{
  "model": "contrastive audio-text model",
  "dataset": "single English command words and digits, spoken by a formant synthesiser in many voices",
  "train_examples": 78125,
  "noise_aug": 0.01,
  "n_mels": 64,
  "hop_length": 160,
  "input": "log_mel",
  "spec_augment": true,
  "win_length": 400,
  "tokenizer": "word",
  "vocab_size": 54,
  "loss": "softmax",
  "embed_dim": 256,
  "encoder_arch": "transformer",
  "encoder_norm": "layernorm",
  "encoder_norm_position": "res_post",
  "encoder_activation": "star_relu",
  "encoder_mlp_ratio": 4,
  "encoder_head_dim": 64,
  "encoder_fused_qkv": false,
  "encoder_bias": "all",
  "encoder_qk_norm": false,
  "encoder_parallel_block": false,
  "encoder_inner_norm": false,
  "encoder_drop_path": 0.15,
  "encoder_subsampling": 2,
  "encoder_layers": 12,
  "encoder_width": 192,
  "encoder_positions": "learned",
  "encoder_pooling": "class_token",
  "text_encoder_causal": false,
  "text_encoder_width": 256,
  "text_encoder_layers": 6,
  "text_encoder_norm": "layernorm",
  "text_encoder_norm_position": "pre",
  "text_encoder_activation": "squared_relu",
  "text_encoder_mlp_ratio": 4,
  "text_encoder_head_dim": 32,
  "text_encoder_fused_qkv": false,
  "text_encoder_bias": "none",
  "text_encoder_qk_norm": true,
  "text_encoder_parallel_block": false,
  "text_encoder_inner_norm": true,
  "text_encoder_positions": "learned",
  "init": "lecun_normal",
  "residual_init": "zero_last",
  "optimizer": "adamw",
  "learning_rate": 0.0018,
  "beta1": 0.8,
  "beta2": 0.95,
  "eps": 1e-10,
  "adaptive_grad_clip": 0.02,
  "ema_decay": 0.995,
  "max_steps": 17200,
  "batch_size": 256,
  "epochs": 56.4,
  "lr_schedule": "wsd",
  "decay_fraction": 0.4,
  "final_lr_fraction": 0.05,
  "warmup_steps": 860,
  "weight_decay": 0.04
}
Rows from block 2 of the audio encoder of a small contrastive audio-text model, named by matrix and row number. Rows with one number belong to one neuron. Each number is 128 + 24 x the weight over its row's rms, rounded and kept within 0 to 255. All counts start at 0. Numbers have three digits each.
After each neuron's rows are labels from the 100 clips, of 14848, where the neuron reaches its highest value: "strongest on" is what is common among them. Only what is clearly more common there than usual is listed. The data: single English command words and digits, spoken by a formant synthesiser in many voices.
# fc1: MLP up (encoder.blocks.2.mlp.fc1.weight, 768x192), inputs 0-63
# fc2: MLP down (encoder.blocks.2.mlp.fc2.weight, 192x768, transposed), outputs 0-63

fc1.88:117129142138133135131166119166142167094142161114160129126140159115132153091118132139143146121141141161142085102148131166124117159134100155117149148098132104100159157110155134115155138147138105
fc2.88:118105138159097137095165141167161157159136163103127112181095114140131123145095133137113117128122116164109094128119131093121142125153083137107131151107144090162157112101129116144134140127103080
strongest on: /l/; /oʊ/; mains hum; /z/

fc1.172:156122141132129132175129135143147153121080098118152157107108104144158141128134107115144158119156137116115099118146127114138162187142135184108107090105071119063139135130168115128122124085113151
fc2.172:092085157142092086105165128143109180112122162143135114153105131099126135129101116148130129091103149132102110108130128116111104145098124145123142158125150107145157127147119126150094140124136129
strongest on: /z/; /ɪ/; /j/; /u/

fc1.57:099130163117118124126144143139131146135161147164159070146138119136158141131095109129104153093097125131132093111147144154125155180106129102156173124133119121131124121164116150155082135137146140
fc2.57:113194128144145095142094151124155143142127212121123138137154065134180146148098146090108112106124131137102148107126104143135163171091123125139132153128091157109140135150099133144055127075122105
strongest on: /z/; /ɪ/; /j/; /u/

fc1.731:116163128123120139144075116117105120113103130107115100096112114144123130099144099046125088099132102090087168134113115127155116095081150148144081124140127140115112134140117133144100146137120151
fc2.731:145138110118077146126112123113119108142078141131120142144105117139144096098147137139106123121166144106135098135157159079087156133152101097147106106114156172136118090116092094144107139081163135
strongest on: reverberation; /p/; clipping; /eɪ/

fc1.292:108107168176092086124075153130119132123083159133149132134114090181139128096119110128124138100139156112116165101108131113108137102103132129141103123131134161125121072127138116132114128098106144
fc2.292:143178114099102132141119133109131127145112140144115141111128100153152108134094104098147150121158161125102101124164145137093182159157089085133115134139128185100096122146106088147110115097153152
strongest on: /oʊ/; word: no

fc1.30:167136148133114078132147118109179147146154118147167110136142154108149134198131131144156164137108133148173131123149068145113167138176117115132181129118165125171094092166129142142117129163108156
fc2.30:117113110103111192119129150148153153216134152156085159156110099157157095163097149131117113116147077123140128112127151104142155156134111111137156167129077137125145106152087132163118172134178120
strongest on: thin (high-pass); whispered; /æ/

fc1.498:146122163174109100134109169126162170091131172123176140149131088117143143129104144122112171127136188133133155083121131109116161119123084103108118099121152125135111101113162142109145121128123125
fc2.498:140179109107132143129135130128145114170126205131095137124132091130162097131117124094131101123143135125092116166169110120140165159142100109145132145147118142117096126142112092170100121107122128
strongest on: mains hum; /t/; /eɪ/; word: eight

fc1.687:141102146154122114107076136122090135097064139140152146141103094151134157086094107107136152103127130077119140115141140128127120116138146105145091132121085172098159112148138125128152148086105116
fc2.687:137172088111120135135124118124140126114102131139099154132102107128147102115086099098144127115148160109122100126159155141108175175177106069122112135120111181111121115146099116138124098082142151
strongest on: /ɔ/; /ɝ/; /f/; muffled (low-pass)

fc1.314:156156155141119085157097155096161161119136139152137155136144097154157162135136142145126137157150154127138174139111112101143136123128135114133138117128160140165093102130162144115129134116099138
fc2.314:142141122093141122140104129095145112166102138156080154087140096155112129118104113109170141116144132088100158145128142149158148139137146127121118151159105166121085118164112090157118127102129159
strongest on: /tʃ/; /eɪ/; /dʒ/; word: change

fc1.660:133112151142119088120111151134114155111081123115123134143114108138137147103092134156160118099121152086148155138117102113172132126149167114145118143132077163106164081133127121122119105109070130
fc2.660:124172094113143123137123140122128147121119151135101120125120107115178102151099122118156133114152156134110080116143144126094149173173104093121122155135098186118096118138083109142108110095141137
strongest on: /l/; /ɔ/; muffled (low-pass); word: call

fc1.485:091099169103111143140116102125137150109111148158129082121114116091085086124115128127123154108094139087133157127144139133118143132147135108142110084164127138064119099131077122138092171094126129
fc2.485:124151126162097052123132125121143138123107108145154131094123106133129133108104107124129129138134154151139181162103103108138097102077112155121077139138124139118130110150153153123112119091135124
strongest on: /ɝ/

fc1.296:104096177129126148105158117149127097132107138148149094144123178105088102095132104137105142091084110103119136147155167176108120127123098087172101104106113137103127133138124118131105129110143119
fc2.296:097157132126081117122127158143154133166110160137129126147106075179147140133077109088119137080100117129118129089118144109111187145098114122133141150117104128129151140145152156150116140061126115
strongest on: /z/; /ɪ/; word: zero; word: search

fc1.473:159141170145113123147112141092142145097157152142140165128139107142150173132138126140131144151123148100136159127116150139132121153138146106145101134131110143094097114118185131125140116098128144
fc2.473:141164113096147106119132121115146091156109148156087137121118108143128127111097080093167128108141130081092128129155148159155145149155125097151104154134106141113103162158124107157148100088141176
strongest on: clipping; /s/; /ɛ/; mains hum

fc1.709:129104114138142153105127157148145135101116172092156145126134120140143108137120132123097166137130156141139133068110158107113160108089049109118087115091104116141127132082146162090150085130128090
fc2.709:130206085140121121130124158128163115136132224112138153136136089132176105131101139098094090138126136143122130143152092105158148144122098113151123137125120132100099123119131116161116129106114105
strongest on: /s/; mains hum; /t/; /k/

fc1.694:117143123120134121138148140165103168124164142109142134137156127080148151162094086087106117130140138157130102103108115136147154171124092129118131137095073081117151148149132160111102106149119068
fc2.694:117162124169171125141135128157158128143148237100141084173132107095139100149118148112117115113103135151120118107144102115144151135135115117118151147122113129098148155138132127154129120128108112
strongest on: clipping

fc1.94:131092130106122133121150125150132126160108165146146121161126139133113102138111158153159152089098130113131098153154167151115150124154143135109120089126131138111088117145108075138093134117133127
fc2.94:106124152137101087149110154141163160138095120134162095140086082159152159130082142141148155095116158141114161157082125101123129110087113149149110174086097130118126100155121144155098126085121129
strongest on: reverberation; muffled (low-pass); /ɝ/

fc1.138:109094156174112150107117167150156168087136188132170118164116103135156139123099143140131154123126177108138139077130145127097158111119104113105128116107136129121142103112144153094144107095110120
fc2.138:123189104132128123132125138112123120142138203118134137122128084112164102126130143080118089123146161130103100158144109109112171152154078122153139124149144153105099143122117115164110111101133125
strongest on: mains hum; clipping

fc1.718:150118170156088078144098145124105148096094136149135154118121091128146155086144151170147138133115157098146163165107099104121098109123152139163111110163142153118152079113125121110128110092068151
fc2.718:136170097105118114132111133115123137145113142151108127118115116141148100130100111111158148121139175106107093145145149139078187150160100090109122158146112186125075103134096070141116098101122135
strongest on: thin (high-pass); /ə/

fc1.482:115115169136096101113109124127111126120100132146128141129098104096131165129136170172130116104106102090179144148152118145127074134106149130176138083126121154139162118121119129131105140133156128
fc2.482:119131170150101067116083146125097141135102127150136127086139095127109136125159154143165131098115110077142163121076136142135135146092158132125143078130149169130135095135130163132085174105115120
strongest on: /ɝ/; muffled (low-pass); /ɑ/

fc1.64:098123159161112122137138128104117145108186151157132100131130130142120169112089157127124144122127159111157144137089136129109131116122131123168165117145151149135118108129158166125156144123122152
fc2.64:152149111099141088120119094111097104153119134160064124105137110136114119140119102125145139115132161092081134142162150139149135132156124131131108168161114149116086145151114070146123098109118144
strongest on: /eɪ/; mains hum; /dʒ/; /tʃ/

fc1.766:133109102088101164105124132121121111152109164158146090164116136133102126111135166117135160107153126108118136148170133147108142132142101129138109134138154142101098095176101086154109163118132106
fc2.766:112124136115088083113133164118126114134115130131192117122130145160141163142110170119129122150133147144119168131090119115123091093081093151134086146092121116160145103123153121136111117094131125
strongest on: /ɝ/; /l/; word: learn; word: lower

fc1.767:115120093107119163086153115156083099110124106134135119121088125149113106099080104085105128114099104116097126120141152147108118108145134104141083122168080147121154133105089132127141140115125101
fc2.767:136149090096130150139123083134150100115128140142089161117118128130123105153097115122099116114136139136110107134179151121136194124149133093123125112161108166088131126137069116115150103087138157
strongest on: /z/; /s/; /p/; /tʃ/

fc1.167:163134136164119109123108154125169151156126156151169179170155104151125115167132156154137142170159160147169151118133116115119161106150097129129107128128135132152100098120132162128122122145123142
fc2.167:131167113111120174147103141103145121163111181154084161130146098150164127149107124106124093124163134121132145142147129113140148165131105094167141151134100156127100117148105103148102147100155130
strongest on: /eɪ/; /dʒ/; /tʃ/; word: change

fc1.376:150155117151106107133095165120171144142120107124119182128149134154154113135121137124108122173160150169145134133118103092129134090150100141120099130111177138170114090121154154126129117160128131
fc2.376:125173133100133152162104150090163136175114146135067172103127093145174131139094120108140115135165121119115153138137114097181137148139121109140132150153123154143079112153101116158101130113120141
strongest on: /eɪ/; /n/; /tʃ/; /dʒ/

fc1.224:098162115114116121117133121075158128188160122138115124115139120106093135139135089085087091141150107151156136165101124105136104099111093107100119097156128126140104127128126120140086154128149140
fc2.224:098169140131116133111103167158160176129097155125130133146093110145162150074089117135108102103118127128145151108106148103126166131099113126142102159140062155082157110130107129139145104089148109
strongest on: /t/; /eɪ/; word: eight; muffled (low-pass)

fc1.46:136119179178093096142101157143144156107095168157171149143115083148154155084117122131148154114129172103129142098106125134107150121129132148128112103143141143133150090108134143122121121084090142
fc2.46:137185099118130141137119140123124124152110179132116136118122096141155105115100124081148113115142145115103108152146143140107163174144107090137121142137107165106079120152098091165098125089140141
strongest on: /n/; /oʊ/; /p/; /ə/

fc1.442:144102144130158159137187130163098119124169138120125126150149181111136095166118093137136133131101129128127114119169150180179178142183188117127166160139075104107151160141135120111147122133136118
fc2.442:134075133123122130149129148137145128152106116133111172152107101135151101169103120128148171121145118106134132092148125127136167138152154116130141152118072176128122114185104137127072170112139158
strongest on: /ɑ/; /s/; /t/; /ɹ/

fc1.61:104086157170114127137101160142158170067107175133154143152124097130171152092095116119134157122143184108132116084121139142091146130127147134102135114120134139113157088126146154089137107076104123
fc2.61:118199112131141115129125137127133129128134187120132140121110092117161112108110128088145123116143155122100101154145118134111171183160103104146130131152130160100092123146103115166104105087128136
strongest on: mains hum; clipping

fc1.575:122127166139104117116152115148130131125132127167131097086104138087139106134135117138107138118097124092122155149173122155100117121156119118157135061198135150109143114123085111126109115105122132
fc2.575:139167137173094072114114135123119133147129119177136165093118093092144131143129132118141126135159156127133153141104108140142137099154129150087100112192117165110128094120125128122094121093108145
strongest on: /aɪ/; /æ/; /ŋ/; word: thanks

fc1.742:120143118136121100116128117129185144136137119144165133142122121089122159121161155163169154118113127125136133124124098156105157117166150116160171138143131145151126101162111123157117153134103175
fc2.742:124135116101121166104100135153127146169101161152100129166112083167158121123093143114130121110143097116127147126143166115124154139112115090129116165148091158134124103139109111149113154054158139
strongest on: /t/; /ɝ/; muffled (low-pass); /aɪ/

fc1.457:140152115124125116095166126128132136120195135128137143112152122136118154155104106126065130153146121125155175135121151134141110163124110108128088096131132084095148160108165136122148147154181093
fc2.457:152219126168138087153128123129187123120121192103132135122145102095146114129117119091131115127136148121137123106136101108130154113138125092134143130106129131088148143112177149133170075112139148
strongest on: /t/; /eɪ/; word: eight; word: repeat

fc1.644:119115091133104148102111132145166145109110104139136150131109124099126165098119102137108112097091096116138103153144150126106131131155160123150069088137127125125146114156086093166101099093119145
fc2.644:130172143142067067110103136156153173119097116178118142106108082154153133119084094122132122074121153106120156160118127109142119116127162138133107099168124174083143075164114136164108137083117148
strongest on: /p/; /oʊ/; /ə/; word: open

fc1.595:140161100116127146126121080120154101151117153120105105135108127135093075128125103104140121099145096112103109154152141131131155145150130123148110128157147133076106128137137099145111160110138114
fc2.595:135082159134106102110144121129107112089112063122180113143155169106081142129149128158127129157112107153151154131137120122132101106103133177125113111106096127129173104123140117087128128129145124
strongest on: /ɹ/; /ɔ/; /f/; /w/

fc1.375:113077091114129168080166117125095099098154120123116043161105136123105064113124148147097121098146120125099108092137135134104116146147064122120126129101109127119144132101117111121117165123161072
fc2.375:151139126093164128145115113093107072140128128145096134122119083168155130145095109077144134132154174132082157149114147140143175150146108095130081137127112140062134155117113134134124095069120145
strongest on: /tʃ/; word: search; /i/; word: three

fc1.150:119136090088103161091129126143094102146091118113140116125109135183092080092084076099109138125111138126097128107136174127108145109127132097124069125132090157135147131105131143145161162099107155
fc2.150:124179095101130142133147127167131109122157150110099155125114121150144097175099103125074120140123129162113109126168143142127155149164106075120119101140109170093131128110101138101116094116130131
strongest on: /p/; /z/; /ɔ/; word: pause

fc1.216:127108132168110116117093166152159161113113174126184162144118090152152132129125129107107152123131172120162140118103156117107136126115090104109091071084116131128130113126151155120115121105129103
fc2.216:131202088136114121145122162123156132143127197116116158135138090123160098113105123091121090117145133132127110132155104114145165161131103087152137121134119160118090118158129122161108125095141128
strongest on: /n/; /ɑ/; word: on

fc1.214:126145160150102095138151121146136137111149135127107146068109128092158107128110072117114132126117117123110192125137097125156145105119110148122110070176129105089148115085109133116118099121128131
fc2.214:138160176134090072117130133105126118169136106170109114077118124085136125149134135109139147128155150128109132155142117122149129121142126148130116104188114184122143092130112094133090136095144139
strongest on: /k/; /æ/; /ŋ/; /θ/

fc1.406:123091143139149131117175123168106147142146152096134110166128113118121143114105096136161148116139129137109149096113169148141139169154132146104114168087116124142148174099135157131156151141132105
fc2.406:112100138136156150111177102170115138132144148088150088168101155127097117135132107119134135113094118145131105138117152128118153130141112134100134112109112074112189147105132135127166089138123103
strongest on: /l/; clipping; /oʊ/; /z/

fc1.655:138120168152124100156167133120112140163114123147113120080115127063141083114136090077147123113144128094121128154184140147138121082168158152116136100182130128103138103118095101144094143114138166
fc2.655:147116163172088106147130152145170154116105115158154148131103106120123081114095111138102123148199171173151126132158127099126133143142111110091128093142107129118145097142158114138100160104149146
strongest on: /p/; /t/; /ɪ/; /i/

fc1.541:132148166123106084142146138133138145078136105125130124107130131103136159120154140175161129130104124122132095127134129164122106165091156110122169123129167143123109109137114109136088083097099154
fc2.541:148135160131091109113122116087150145114126091157114107128110135085135145114164136147158130135106142094136086139096150154102137144115144137121135132108115167090102131134107125159107119073121109
strongest on: thin (high-pass); /t/; whispered; /s/

fc1.554:134112135182109132101117181149181148134105175129179152149111097149137111113140146121135147149123178128154126092119135108101169081126098107104097103116124133143143102106138151129128100133097112
fc2.554:132192096116125136138126146114127121152127184121112154119132099115164087120127140101105088118162151139118099144157110114122152150155092092154143111154117155117079124141124109150109128108142126
strongest on: /n/; clipping; mains hum

fc1.697:111113141127136150110160162177145140077147163082157120134105128170126119124083132114129151120116149175133132062095145151137158148102108122108116146080125088120152129087136144097166108135105099
fc2.697:109181125152115113125143139141171141134136207104150119164103103123164131129125137099096090131112143169102122128100091100147150126120086117108125156108145108113136131115137126157128092136109075
strongest on: /s/; /k/; mains hum; clipping

fc1.405:143150115120145151131081105119100110127083143093148167113118130145117109098097111059156114121151112106140139121126124128149139125101136132130113119138086155147177154141103124115163141132134168
fc2.405:155156128135138164164146103107134119106119104118112125175122139110111104122136135141133111147156137121115082145168123131138155167122081105154143155083130131118123125114103132123111149134139141
strongest on: /ɹ/; /ɔ/; /f/; /w/

fc1.276:109140111123120162110103154144137148124126138127138117178136147139144120171094131126099155137140141162190114102111117121137178124144063101158151120115147096177136102123141170141149134187104091
fc2.276:131166108159104145128095169130178150174138194144096136137155084133178105160114131131076074131131129171150123118102099097155144134121102103134161126129117129123132112116128147139106146148136102
strongest on: /tʃ/; word: search; /ʊ/; /ʃ/

fc1.237:133108141122159141134193116118161129123158139138126116161107150114116144168148128169161142129107127088132137120176114147149142161181185122177169180143074111087152144176100117124125104132113127
fc2.237:114086158130128140155132121147121138127105130136127125152126089117118114157113094095140177099116119076124156072118140155138176131132174168088148133122070134109135162162118161132099166106143137
strongest on: /ɑ/; /ɹ/; /ɔ/; /f/

fc1.371:108125160127137103145112111103129141142152104135103033142118139083128123111132120146118121117125123139111122135118123153103134135109104169112155133158162120140100109104124120142098153123127134
fc2.371:155170121139160124144100137103121166132158149137145136118130093128172127165123144118135119153166154129116117130087121147092120144127107133135110131146141125141105120130146146145106146078124133
strongest on: /eɪ/; /t/; /p/; word: eight

fc1.149:107138180148096098153111125155143158100119118117107159074118118077141139104125135212133113111113119104137107158141107145140078153120159147144142118151158152106140119122111122121075139091125120
fc2.149:135141110102078115124106114124150126130089111188117138131089142111130114106146133145136130123144126089139131198158160126117153127134107106143107102148139182119105064134105113156089135078142132
strongest on: /aɪ/; /t/; word: light; word: right

fc1.301:138117110124152140113156129119133131124127129107132139135130145105098102110093071079133144120106135125065095109156140164149135178143151108116120112139078139071119124152080141112142097103115091
fc2.301:136103138121141134113147084139099148138090122132102136121085126111119155132154101147088133096109103130136125169142155116134150116140145131118110143162152129078183112126079143145145107105150126
strongest on: /ɔ/; /f/; /ɹ/; /w/

fc1.410:172127135145150072123144128119123137125146114158138112130125116123141161148124119157129154127088150088124131128136174182109157179152192114157164155136141154145131134151139139118135110142133171
fc2.410:108085150127143126121142113137144138159100146113138147158101098130128135134089104090165179100151110103078137089147165152135170162152147132099112180118068145099149148164093103130106148072148128
strongest on: clipping; white noise

fc1.51:123142159153128116120170127162124162111129154093154133116128134132132188067105120134148125110142152143115117111137143161115131195120118132118124136107129089113164157094165138103169123130133110
fc2.51:122115152150113103091178109164135162133123161104138105170087130129127135126104134123142142103118139143105095120129147121124133140151084140122118161109141094143149135106132107141149116131106097
strongest on: /k/; /z/; mains hum; word: close

fc1.349:105108154144145122127167127172122162097159168094168095124131158103121153086118116130125142107119153149125124093149135145134124135123089137099151137109141086122168162102157147084170117131127105
fc2.349:105126141150111119096158127157153169140138161096120113171090121128141134145104145128130120123128138151117087127116122118107153138146073134117130161113144103156141130095119103146133113130096091
strongest on: /l/; mains hum; /k/; clipping

fc1.39:126113109147118154113131159154157143111128168111165122156139133143141110156107121133103158151134161163175116093127109111122172101116067112108123111091136096163135123110151175104138087165111081
fc2.39:134190108141115133129103166122155134167123219129105149129153076125182093145104128114100071129145134155123116136137096094149161146128089123135154134144111131115108123129123124158111132121128103
strongest on: /s/; mains hum; /tʃ/; /eɪ/

fc1.329:109123114136126171109138152157143146101149164104166106152114136141141126164103125136111155140112146165182103088116124124126170109134081103127138131086123091154156128107152169112147103180101074
fc2.329:107163125169122128125122162154170156149136213116105108151148094103163118148129144136088065131127128158141121117115092083150147138124101129130156116127120113116131141127149147153119135139128076
strongest on: /s/; /tʃ/; /ɝ/; word: search

fc1.545:153154141137123089127111129099182135144088108173136120153135109125135160096157124126157183113119128101127128129133122155106154128129151121135125138139149150109127109168100110149116124077117188
fc2.545:100135142100116153121121125136144130162097153138137144149087082164151141116079106096147151102138090112113144138142171162133145145103105095119096165145095162120117112151118116151121164037161126
strongest on: /ɝ/; /l/; /n/; word: learn

fc1.369:151141111119122163142113142139187155143140112155127157147115132133150111174088120151138116146155135168133099131122093084154165090159148083108135153129110137197138115153086139152126103145108137
fc2.369:111146074107117161142125152157139150115169113158128146134105142133179147140105114112066069119107119173163127130126129147147092123134124090134169106120115103147159102129106153110121130121128122
strongest on: /tʃ/; /ɝ/; /s/; word: search

fc1.326:107123131139134139098184118158073118146169147088140089144134149153120128123090113132145136108117133161164101109140167163147091145129132119106111142095129116128138169121161133098168122137152089
fc2.326:108129153170144096132154117127141128148148170067128105150134090109125133149110133102123119130120130152112115082115115112133122150130110143092152156108137092117153169107164142113146104146136087
strongest on: clipping; /z/

fc1.59:099134183154097092133063134119130130106090127152136158132084112145149157085157178134132114104126152123112156107097095122099119096121115147167098109136135152140135094119126114165114144122103114
fc2.59:151174084111091131122120144136142122143108141168132127151097136176150090108113138101121130115138150118117113142157158124079149143109088050146104123132145160131107075121106086136112146085124130
strongest on: reverberation; clipping; /ɝ/; /ɛ/

fc1.6:122117143143125142134171124171133153101156156090165101123131150106128149102133149148129145126129164157123100120145127129133135127132081133092142145097144073120164143098154143092181119148138095
fc2.6:108117137146101137090158123153149170138138156100138108176091130126136128143120158145115125121117134157127093129114124102103138126153082151113128149119149093164144129095134109143147125144094084
strongest on: /l/; /k/; mains hum; clipping

fc1.8:120138168170098100161095162113139143081127137135161134134125112143144170109122167138128146142130179139122159097101106114119133128095106109149133160135193166148107085125148147127144143089118144
fc2.8:154131126094114095110143100123129111158107135153097139120118100140101126127121117101158165136155131105080141160168144143128164113145104124131094157161132148139088103155103060150103128104114155
strongest on: /s/; /ɛ/; word: six; word: send

fc1.747:167152152171092099134119176101161141123104150143154141170145100136151141121133124142133148143137173149131177134119119099116171118134110114144106121122132148131106092109161137149134129120118133
fc2.747:141165121101141161150126129108140102176116167146081155110136095148150105141097105096149117121162133112094119152161140138133159169155107109143140155155102152123093124148110087153114123099143150
strongest on: /eɪ/; /tʃ/; /dʒ/; word: change

fc1.294:096169150122120087124108140133138126115114094146104143114115128142146130106114125158150105119090116118127104162138113155133098161083166121168162112151144167133131115117087108142083132110112146
fc2.294:115141126091085140120106137093143132122112117149139108174088144133155138122134116130138149092141142114134097145137160148053187141132118131130138143102119170124084101146082086176095100050129123
strongest on: /ɹ/; /ɝ/; /ɪ/; /i/

fc1.511:108097169150120118157127146110119139099143161108129083106144102114123148079129145153116131100154153109082131092125120143101121125094124141078170119110192109119094101098147130106129116096119131
fc2.511:124161132145130105128155114128114114103156182109154132120121092105129122110134137090154127131111151103084121150153142154094159140126085098170112130161148132117116127104121096161135121074111128
strongest on: /eɪ/; mains hum; /p/; word: play

fc1.604:104137146113109118121090125115186129167092119165108128171087107129127129096111112121155162085117115100121136141096119130120133112092124132151128133155156154142123094153089114146073169097117138
fc2.604:122158130133091078126090139113121165107076125149140147146095092131159153097126139122133112109128164135128138168126135111101144135131109133172080155150123180155097093123102100166092134060112105
strongest on: /ɝ/; /l/; /n/; word: learn

fc1.192:157126155175126093138086166107147161122101165157160190148152094152148144134132130124124158142150166138154154111124130113108151105122108120119104111120143139144116098130166162114128114130131136
fc2.192:137175101107140145153121135106142110150119173139101159113144088141156111128099117089153114112151134125107124153158120134148149174154119094162132150140100149116090129161111104161115132097134131
strongest on: /n/; /dʒ/; /tʃ/; /eɪ/

fc1.287:121103148148141144128155143162156145092128169100163133129122127130136161122085141124126152109136162135131119062127161167131156157123094104093124140079116118116155131100152150092175089110116115
fc2.287:101152146155122119120158131155174147129139207088132098168105086121138140133115122096106103118103131148111122134126104108146149145111081130131127155106145090117147147127147132143119125130115070
strongest on: mains hum; /k/; /s/; /z/

fc1.486:115140132147143116152137152117175123119144153133170114148119128154129087127085093090150127132128161142103133099110102155135168109098134124098117118134153127129182103131112131121119131108107142
fc2.486:097209131131134144141130140142175138161109160126119155130112082150143113140102127081117100135163110167109124136130125124136160153122125116131119142186107135112098104143081124170113127113099118
strongest on: /l/; muffled (low-pass); /ɝ/; word: learn

fc1.432:116112140162134120152183126189129153103139137104144145128138099124156140108092097136180146103101141133106120117159162172129116147152160133098151144092138112102157128147134164119140137118123146
fc2.432:119070133131132142111148145161141145140134124109129119182063123132139123164081129143160148114102112126101108101113139139140184153171144138065142135111109115141137128157109122133124150116125132
strongest on: /z/; /ɪ/; /j/; /u/

fc1.101:122096138129124111166155142144124137129101158148142146079156145125117102144088073124116134129099136121139089099166145122143157129134097140094156089133101143100137146143130121092117083135125150
fc2.101:128126217144131127174143097141128130106110092098101135119129105126129122144117125137151172116165148125122124092148096109164114174126106154121184167115148106116168128133120112119093139137114148
strongest on: /p/; /l/; /eɪ/; word: play

fc1.231:136108097133130135145117148154152140151143154152153108191138131125144135178101095145139175150143136157170117114144128129120199134159108119143136100085139083169146103144124160129128136171108117
fc2.231:114165126143137152160099162125159140170128204126086140116156072138187112167109132120110089120130142155130115121121109113163152157137113116120166151126106139116136121139120119128101126131139104
strongest on: /p/; /ʊ/; /ʃ/; word: push

fc1.77:127126131121139169102137153157139147097159164078159117131107139148138139162091118114110141144127149146178108081113147130138145128112077098132139122085116077132161146098152167104159105165122070
fc2.77:108182119178125115133122149159178147134133220109123106154135092117144125133118143123090068126109137164128125113118095098153149136100097117131144131112128105099140150122150152148120129137125087
strongest on: /s/; mains hum; word: next; word: search

fc1.619:120145167138107105149143125159149143087146132114117152067105114069136134127114116130133122105110141100079116120141114137141099155150157127104127098156121152087135115106091135137099105076124149
fc2.619:141153121111069099120139090132097103131130114178098144108103134106134096124136102119116129094144141121082123182163163131127136115142127146123120121166139167085130077109108099148114129048168158
strongest on: /ŋ/; /θ/; /æ/; word: thanks

fc1.490:129133127165141101152131163117142148100123144140157146101158107134175149082115117121151158117132170115109116095142104157148152158106144142127177120132124165106156106143151140116164129100117161
fc2.490:120161128137156125130141137132146137159127170126103129141112090123143122145084116095173138099134122119078102129132122149136149166165127112126119169141106127104127132157099097145116125089099149
strongest on: /p/; /ɛ/; muffled (low-pass)

fc1.360:117114140120136168106142155168143145092141163092155128128114137137144133154093126124095153127115137155164120065125144140140139124109077097095133125090092077119138144096130162099147085138105084
fc2.360:115197110158121116127142144137177135131137217118141121158137091116167121130132143106093084130110137146131120139127096107146156142094084107140137126113133116104134141136141127153111110117128080
strongest on: /s/; mains hum; /k/; /ɛ/